config.yaml
weight_standardization: false
learning_rate: 0.0039
one_sided: false
Rows from block 9 of a small sound classifier, named by matrix and row number. Each number is 128 + 32 x the weight over its row's rms, rounded and kept within 0 to 255. All counts start at 0. Numbers have three digits each.
After each channel's rows are labels from the 100 clips, of 14976, where the channel reaches its highest value: "responds to" is what is common among them. Only what is clearly more common there than usual is listed. The data: notes from a synthesiser with random patches.
# c30: last pointwise conv (model.blocks.9.c3.0.weight, 272x272x1x1), inputs 91-181

c30.10:176112109127094127109153143126113185131160134124113066102144136095076126131145126108090083114100075051135096131097183186117153113192123135128143133141154147065168119122141180142109099101099131176136183155098086135109041162184116078138168124112198143152126122124192127114082
responds to: tremolo; harmonic FM

c30.18:168163104178067133129146110114212089160153144137110076121097148123098076157149074119091125132167106124166133150135127141144081133131087105100114137091188051169140090103137168126166132153125127055162152146149101126075122119138119095126160103175144157069093098091138168183098
responds to: filter closing; notch

c30.239:093165128103099158116106147105105132105069115137163093159156174170188101125132151139139135201081167171144125133126095134136081083128143111114107073082144158090116094064121152155105098099105155130114103084149154109075126132103171105060023149135153147144140188074078116143127
responds to: text has "pass"; filter wobble; narrow pulse

c30.68:127147160124120130136105122138172159096122161143118135158144122122217103123135074091130193117047208121057112173133155095157190189107175085135110122128117148140190117124110134103150052109099103147093130139133090112090150118141163071144175099107121119143120118155072142105157
responds to: pluck; filter opening; text has "register"

c30.21:103136068077135086154148147136207176183096153100028160076151117155123093126092099138114111133113106166062083138102187153144138143184121164150099227142163151139213023102179090134133143111142130079121127144113142140121158127133143146150075128176107135127138118148149117112176
responds to: low-pass; filter wobble

c30.264:121189134092083114143152173110090158120114072156149172105154185125117127126113109176119151166098137153155163156136141150177170160108195090198136078141085121098123117144145142127100137080096135182181167160163100190135187148135126126171095122177155094122135206145157028136172
responds to: text has "pass"; filter motion: fixed filter; bass register; oscillator: inharmonic FM

c30.268:221119123111167156140102163203078114125037127165084197131095221129137110106123165180076148119129131154168108082122094182084056162115116099096138186115104083134178093186120126048095062156098143151091154114136145123101146120155134141123128092095172150155120117119099174129108
responds to: harmonic FM; detuned saws

c30.151:144107145137158083182110154130101129107160113084101097140104133088120140108125149102145088186073128169174139168177164152118151135118161166188145136155081083186162123162106134158111145122084138122187093076145122167083099147153091129100116096154095097085150114120179119103159
responds to: no filter

c30.2:185090133170132153108136170202120167110105082156174090134142084111166091175121121025088165171101109148134108156156090140073135125114147110138124115087108154121106168096103094148119152161143157107129145180122179163105141155123177058097118105134139143138125137119125185135121
responds to: filter closing

c30.103:117121152178150184115136166117083083074156210147116144140153194144097152106113142151194085142122130086221152108157128133111106117112109062118063115109121122079144107098097130144141118174050124174157121158151161145166132104185133120118148121142141157147119142132122203163128
responds to: text has "pass"; resonance; filter closing; text has "register"

c30.162:130164125171137119087094084087137116114127164152177114084100087123155137176131129129104098123124116124156086160133138113201168112185125108120166145178199152150083193159109124180092104139167111114172167132139141195159145104128126167136128089084166146124171180125147116166151
responds to: low-pass; detuned saws

c30.61:098133108210177112113137098197131087133166136080116140171140114140104114090118120129093179143123110146157121119070109144082171147148156156140084150082116090136127164120144039124123155117090102118192126150122119131165175167159090091092088146100141106163122143133223112121144
responds to: detuned saws; no filter

c30.160:096146142134126075107089153117094164062091124091095103133126160113142104118164094181077169172180106097191092126170081107092119178190125158122121113148121153113152098140124091129113064183165186151070146120068093168071127104122130219077145130167111142058159189110109124103164
responds to: no filter; ring modulation

c30.271:119119104109121127117140115088058141165177127192149162124162116128115152131057144059121153147156116121123126114089149175125108164108141106076154180109148116100203147096135141170115110111184076093123111121083101140103127123055101133153085103210119104094169096175125140099159
responds to: filter wobble

c30.178:123135131176193115148168069099144134171183137103154106068131101071141063099149111165152130094104109144133126141149172180125138112088118101206139130151109120189149122097092118096136146108162036127136138103182077095068156133170158127096064115062167162134124130157142103205102
responds to: pluck; filter motion: fixed filter; text has "register"; triangle

c30.138:159088108166129116114128154093159124190129127181140144115115101133118141107149197108089119113089182125162126128116156106126134170158146140175090123069141115110203089103139074122075101104169157090125147085157117091121164163099087121097087091111169099108151124092070143145123
responds to: triangle; envelope: pluck; filter closing

c30.150:113091115091089082163124121108162144205169119116120150106134122106149113102140174136090173116169137185109124125130155182091061214071120102106181175131175096095121140101090136139111129080132099142116156118096125107180134078108077123122146163084152098059120125159126139131117
responds to: notch; filter opening

c30.233:144173150091087101121082121185149156177228102135136139122123111182094146139110181138141105061164125171201157099091104081133097112101160135170146204093087163172078098134119086097155131142146142186117172133059109128099094077151155086117077146102118090125138110102155103162137
responds to: notch; filter motion: fixed filter

c30.101:148192082177097154165141078166169158136130098126102160168163104177129112081099091139062110101054152143106151115138078109095111080106136096161127112070180177134145132098083139180110155156149141155126114119205087139148125068112171156135137133109140124143141137101152130153157
responds to: filter opening; low-pass

c30.235:141172087143129089121133180178086117129140160125169121108149127073143126099148149127060097174078109153124151169162144141127152190109149156127119133156112117071064104188091128107078129142180143095096129156147152150149124142125091190126144159165105112102106074083168110100127
responds to: band-pass; filter opening

c30.40:142088109088166101094129177103173119112154134108099088135066122111147091092114120157128124112101146109072127098111111163158109166138103098149131108092122128105122122104084094112107180067138115107110105093130161144169077135139147123125146124190147154125114120110122120117141
responds to: filter motion: fixed filter; resonance; filter: high-pass; harmonic FM

c30.43:080135107144098145169084140137149163129094131106117128214164140089154127123083135168067138093139135118119133128110182157113138119152102138087094120060091215112235097084132124074188112100095164152179118059086167146126162160098159073117163152115075135145092126125139124099102
responds to: low-pass; triangle

c30.261:124135135096128110110093141096170128127161137121130141157144089104097136074121122147130170096129159126135138152164100090130130134109211120078112167101126143158124112180125032134178063113094133154112116068133141188148126118124149104172154145137135104150113152156148132129204
responds to: low-pass

c30.229:097154136139110115058127125144124118173082122141163160120091160072150140161157082181124144113140144150092137150108126151144139125095109135128147144131132148128121110121131129072155174144111063140125170115119101141121113148113162153133170114111120161098096115119174091190095
responds to: bass register; gate; filter: no filter

c30.116:158094168144108139104133129182155151078164043149115105160175093211092103144102150133169130105115116167236159123086108108071074166121130157125101123064127132193146117119083133116122135139121133106166144133077148156061124129125092089170144086089175157102119119122152109084158
responds to: gate; bass register

c30.221:070119143109100134153124113120111119126127128167148140120130156147147172115119146105188111212196100135104179090114075102114101085111151141122181125145139148158096146163154232185113126086182124078145099101106138137127095150100058134109161093135150126187227137100149133137179
responds to: notch; filter closing; resonance

c30.197:071111099087153160173154069129099189084069146110136179083084103114081102123174100096171111142131095138144153116111145110110098148136142132124190082205147112137152141128163096094166060129116130127061109156103179159134180136176116148096164131126126105146142086102130153120234
responds to: noise

c30.172:114121135106067080108132162129137098162132168082124125138076132124139105121146102118142124130114117197169060162121203154150104128107137149164216156158127156149215119104122096145215141155130123208168172126083118192142151136130115138178146165102115176109081098111168122110107
responds to: tremolo

c30.216:126128173181122079159123130099100129089090226118146106098111167129105128166158168110119087177164119168115118120165141141118135111129171103155202142124161128179092142143175139178109106223114141133118091128142160149131110124112155187093093137089111124111126120090143135148161
responds to: harmonic FM; notch

c30.193:118074092118168081155085140099105150082142137094089138088117085138065123139177107185156121097144099147161170136149155110096151101152152120082177181144148129122182118147107171112102101132131135174212124173152115186108129082125143103111127111116128079123133150095160113082084
responds to: tremolo; pluck; inharmonic FM

c30.55:122098157097167130106146133158178133057088128162159161140167160137083150094159079175123141129083161130110122095079114063087135137091125118095096139191116150098153104121210115136135071113136138159137138169163125123166168105163100110159183135138119175124093158160066163166089
responds to: pluck; inharmonic FM

c30.213:116113077155104138148068119126177089121146166093112125104126112124094144140098113127150107129129193159150157176139135107104094099163138150141108150160133106135088126199191130091201072121169079159125138098066143133164104177118157110106136125184151108200083049146156152092185
responds to: filter wobble

c30.262:064149105162145119094131184164101179226155140131154153164119107132127111123136101174176116104132039130120107069080161177124097186182159116104043123101102150107114134134105118124072106144148114088115155117164075086114140138106196091124183109119114106160041107135108136150115
responds to: filter wobble; detuned saws

c30.44:109100117117186123140071106132105186119079136126159155160132144145082171145140165137117127120187157162171148163111130114117187058101089112140130120144073144114183117147170140140115130106129081152113094164188137139192173169150192062177088153054135133110124127152103154068038
responds to: pluck; filter closing

c30.64:081146153100129092110103116080135118139102097140144125093142098129079143157074126109059119112112102131205098133134154185181156122163169153111157132165176161108109143103178174105159183097075097147115149109105056109132127089145123121162130148116183095165099172144177133164082
responds to: notch; filter wobble; oscillator: harmonic FM

c30.16:136138109092173146145160159097089167072113115158125155145189101113170071134092151103137123070108111184101103102105113147160129141108124115136123063150171148120096106078093143151159145143113172082129089148125132114123151134146044114120089066124113121099224119137093158205129
responds to: resonance; bass register; filter opening

c30.89:097132108130063164182183143106129152098162137047144158094094125128137126144156148103154148145126118093103127100132125132115115144170132184164151088169199141088142162131170182092158147165187122121134129115158093111112074156120174115100131063114080140109144131108110156136115
responds to: no filter; noise; echo

c30.31:112184162115155160076143164123115169132124097152098118128123134124134149130152126160075092141133145134182084150113152106132198121097056141105113158209139133110193071115144138160142182120071149101180110094081105143125104110097179127233104093179121113131120122120142126157092
responds to: filter wobble; high-pass

c30.132:103093122095168100177110151157151107100161164105133150129110108166087125088137103126189069139163090086134111136163141127114153081099156203126190201130147076132099164128081162013116150093131112145135138080092103108160116165089184207137161115142102142108185160197093122137114
responds to: high-pass; bass register

c30.65:144140124197103130128117099130201110097140156170132086081097125149099107152120095127144201131156139090151137105092151137124120141156118160083087079066124070161104133119126108195142074097157135139134114124133103163126075151112143121131159140094138149125157129154170094131143
responds to: filter motion: fixed filter; notch

c30.269:090134153107075133154119151153090140142106154133130198091153107125143095060114120153186217080089166124140113123113133085113200073120131114087168191188073116168120055101117113075139094156115125158117148106130103087130099118083141155130139122097099140093092188141078127095146
responds to: filter closing; high-pass

c30.74:125088099096092101110119105098104160092164179150097137175142141068052156185108109203124072104112120164137154084128133121121114121139153083133147092182148144117150148162119135142181155089184126199142122125173130100088101105068104107183172132058148132166105099138201100105151
responds to: bass register; inharmonic FM

c30.79:120211102127132128114177105162123088063089127147117201101130134080107121099146143124115129089130071175172130074145118134133111131120097115061116071060134144168090154168119120127143154079133168107099079133117133142113125174085111085174166086119096219118080114184177119127124
responds to: bass register; narrow pulse

c30.218:160140077082079117135159123066107119099128156164067103115133117134133116134141105119196144147190077053113095141137116104167141170144111167156121208084173145024157176141108177111129120090149139111107080081057113120148110107139127149118137102154132073137172137125120156106144
responds to: low-pass; gate; filter motion: filter wobble

c30.133:106183151111159116142071117129114131119128050189143107090115105096161113113093163152114100037131152112102148118101196083158170133110130129083123111156167121131137120146169174125139102169178121083153120139191076122089102150140141197103149176116130130130109150126119141137151
responds to: harmonic FM; notch

c30.69:118163113064118134067118079162143102170143130131107061096112139141139104130128115152091137116099110101105151124128111141163154129059150144168188085066148138188111175189106132133156144134084098127043104105136096157127120137106083128132083178087144152084172177190135116131171
responds to: text has "register"; triangle; no filter

c30.270:076109146137142129080164083168094193132157092127082148120186105162085157203102183155105172174110136144147181113025120166075078084095136120092144151119196102138142159092091159208130157090146091110104125095084131120105129180119099113133113117131115107072113110185142152102179
responds to: no filter

c30.50:148081123109120156149084181123092107112151163068091138117112174087153098125135143159159106099142124132104159082211130116135119078172169134144129118155118097138150085134150101083128104166111241129117147122132118136109169080109095144127151121125173166187124127067190094108142
responds to: harmonic FM; notch

c30.252:104144143138080194121148099087110145120192136185169162094136129173102114108141144103194132176166119122136102147188151178167137163111137119123144162170123111165147187174112121097118126189112115151113117129181192141127151179095145147146089150185152146165139172192140105144096
responds to: bass register; inharmonic FM

c30.71:179135116148127107096140066087135142146099129129116127137145087112152108087112036130120112146106118136107084120114157075189155129168151163110085114151107042150127102165157141175139187135089165183123168147077157128119167166187165180126114116126148071200116187134171080127100
responds to: text has "pass"; bass register; resonance

c30.148:140137118153126191123127148105175152155137117148107076108138143079096123099120132124133114146074154149083122138081101117144159115129142103123156120163186097090171179161123188183098110125129068107146110124102128119150089157147088163106169106172100127125200128099102172153152
responds to: filter opening; resonance; high-pass

c30.123:069098126184083124130114135165081105097133195128077168105147119095127184098126110138122142140069080098146127166175107117091100130118153102117083147136150088121072063167104152110096078109129114143144126102166117162113123128104079104126160132074120105177169139103167122085160
responds to: detuned saws

c30.82:139150081066132146159155157116135114137030126151099133144154119135100152119140130151141164089124111108125097159133146125176123097222154087195132114145122147067117125131142154113098112106148159177117101160116102163097115110129098153127096145196110142127156085169198104103105
responds to: notch; filter motion: fixed filter; ring modulation

c30.224:151164125148057130181157091144100058139094119143127163127149108144117131146131098097111087130150146102125107101161141126116101118144122074143106110125135198155140080125066150145127092114079123101108149141157143198147122157119085145132195128182112213171068158090161134139169
responds to: gate; filter closing

c30.20:133156153188112167200135203063127132101098116131146129133050152130136133084136118158126161193124092140147119168131153132129182117110107193099154153102085104108089152170128130125101086129151131093092125169152121105147067142111161105121124083173120140135106128132097107117134
responds to: detuned saws; no filter

c30.181:063172135080140102194133121090107130036129164125100080162085127120158096125190128089109151098140151156083116149090136130135074142144070180087058107137114165150136189116135094094085142096076098131105116162095122150132141164129109175089167110154134147110155130148134115129153
responds to: noise; no filter; echo

c30.179:138118158121058115107164181151116130160139151094126085059099134172134135109118184069120112156099135125112152155138103117077147173119162132159175134158138140091170182092130063129111147108137101116051103133104115144149118109074129113112120157177108163129181166122159178114125
responds to: no filter; envelope: pluck; triangle

c30.53:174147103176114071112089149149096114103239105145092126128158118111145120078125125130190121091106140097085146130106110139106205123172129088094142096171106120111169204131119144128128180163097111154115110155139092179151100157166101078093093101151164051160146160110127121182154
responds to: no filter; gate; oscillator: square

c30.105:197205140132156106115156124128162135092089108092119092163144103143163141158129108183042117093115138181116125135148187058201063107195070107114128071127068180163190084172124139082093088155139107118128129073133134132071139156202102120132089110096182146135082117089111108128162
responds to: filter opening; bass register

c30.58:097183061103057109116129154135125147136136092102123121114156127135204064142103153161115096145105108101126102127164108168060142153201033100128137082144129117172098137116104142132093198136118091089105148108125153107093127130158113171130106136153142092140181104135083176106131
responds to: triangle; pluck; no filter

c30.75:176073122113199140132073152140098158129157122125129109229124089107144135150092109066147138162158109141132197140130068105085107173053222135080150095098181123160091110097128118098104092127178156121120172183098079113106167164129154129207099164090109120077156112142098086122092
responds to: square; no filter

c30.93:134106117144103120121115149125144086212129141150110079113112086089070090114114157124101101124171108119144124120094119215140140167105132116131156157093100145099149128087093146152099092157125148125128133114191060086142039134136075163140101068101129088092201120074118145089136
responds to: harmonic FM; gate

c30.249:162166185118059126118128178115108103152124108126110074107148121194149158135107063136128106118185079165149129129134153143144084188166075071155158150091145136114139122184099134171109104097159120118130138147164154117123111091167145109134146179085091108156134067160146189115118
responds to: high-pass; harmonic FM

c30.211:185137140161085161121118165133120100118120121123116095066115109122078160098116088170121114142154119047119124100106144154215130158113144083124093136127109115119090115111097108150096106094148093098128140138137122147107178091134153109112141076140097096093148146158183157077140
responds to: drive; narrow pulse; envelope: pluck

c30.112:136135059180129158090111099170164123149100136106129145155053087093056131110100120151127168131098082063057128111099101148125117125106168139169109135130142113081108137119161101083128062137104107111127145127148127158137149119142143089122156141087155102116185118054131076109120
responds to: pluck; triangle; no filter

c30.110:124135129101111189091142167164138136117152119092133106101136118159132167109171116105169068039105104150178078131172073147082094111136164167147175102119196173174191105087122148157140117100124167074141070104149148108127141112127119124060143120155065151160084137094112113129107
responds to: noise; no filter; oscillator: triangle

c30.130:172133165153155115093103179150140124107070171124124100162206146118098177112130093112114152152158090133131203160140173125144081143167131143093159211138144167108137149089097132095135095098130119120106114132192133122142132122160150131102095103123147127138213096117118071133135
responds to: high-pass; filter opening

c30.33:151212123113160132120148126126173114246120117097088145121092122128091143127121203086164128080134090130087131164137162149121099169128083117120174104105134102187115163108152163143124080173159109182151132140134107112113141121124099147158101089086172077145123101154188089109133
responds to: detuned saws

c30.192:103114094149155127125139130153106134124145092098099107090079203139036111136203119095119135158144115102172131149165128154080131130147086145161112152106121150102133137057154132124120087130154159148128148112137154124102100135179112132028118104135148065152077173092121096191115
responds to: hard sync; harmonic FM

c30.184:134131169115127140066150181135126170093107125117145144113212142161130160078087093132103167109137110118137125115096204125104128106169180105223123084224094118082177129079142128115119134120164094170198229145127152128070109103129130113137144173127159106124098172117113085134091
responds to: pluck; text has "register"; inharmonic FM

c30.248:117173134166099126140136221118117121149140162211133171096152139142141170091131091128094134160156152113168159146115106112150152114171228078128092110131106107138122117148149059134080143131121120092079130090061117177070124143131086138148114138073131161131112136163156107192119
responds to: drive; narrow pulse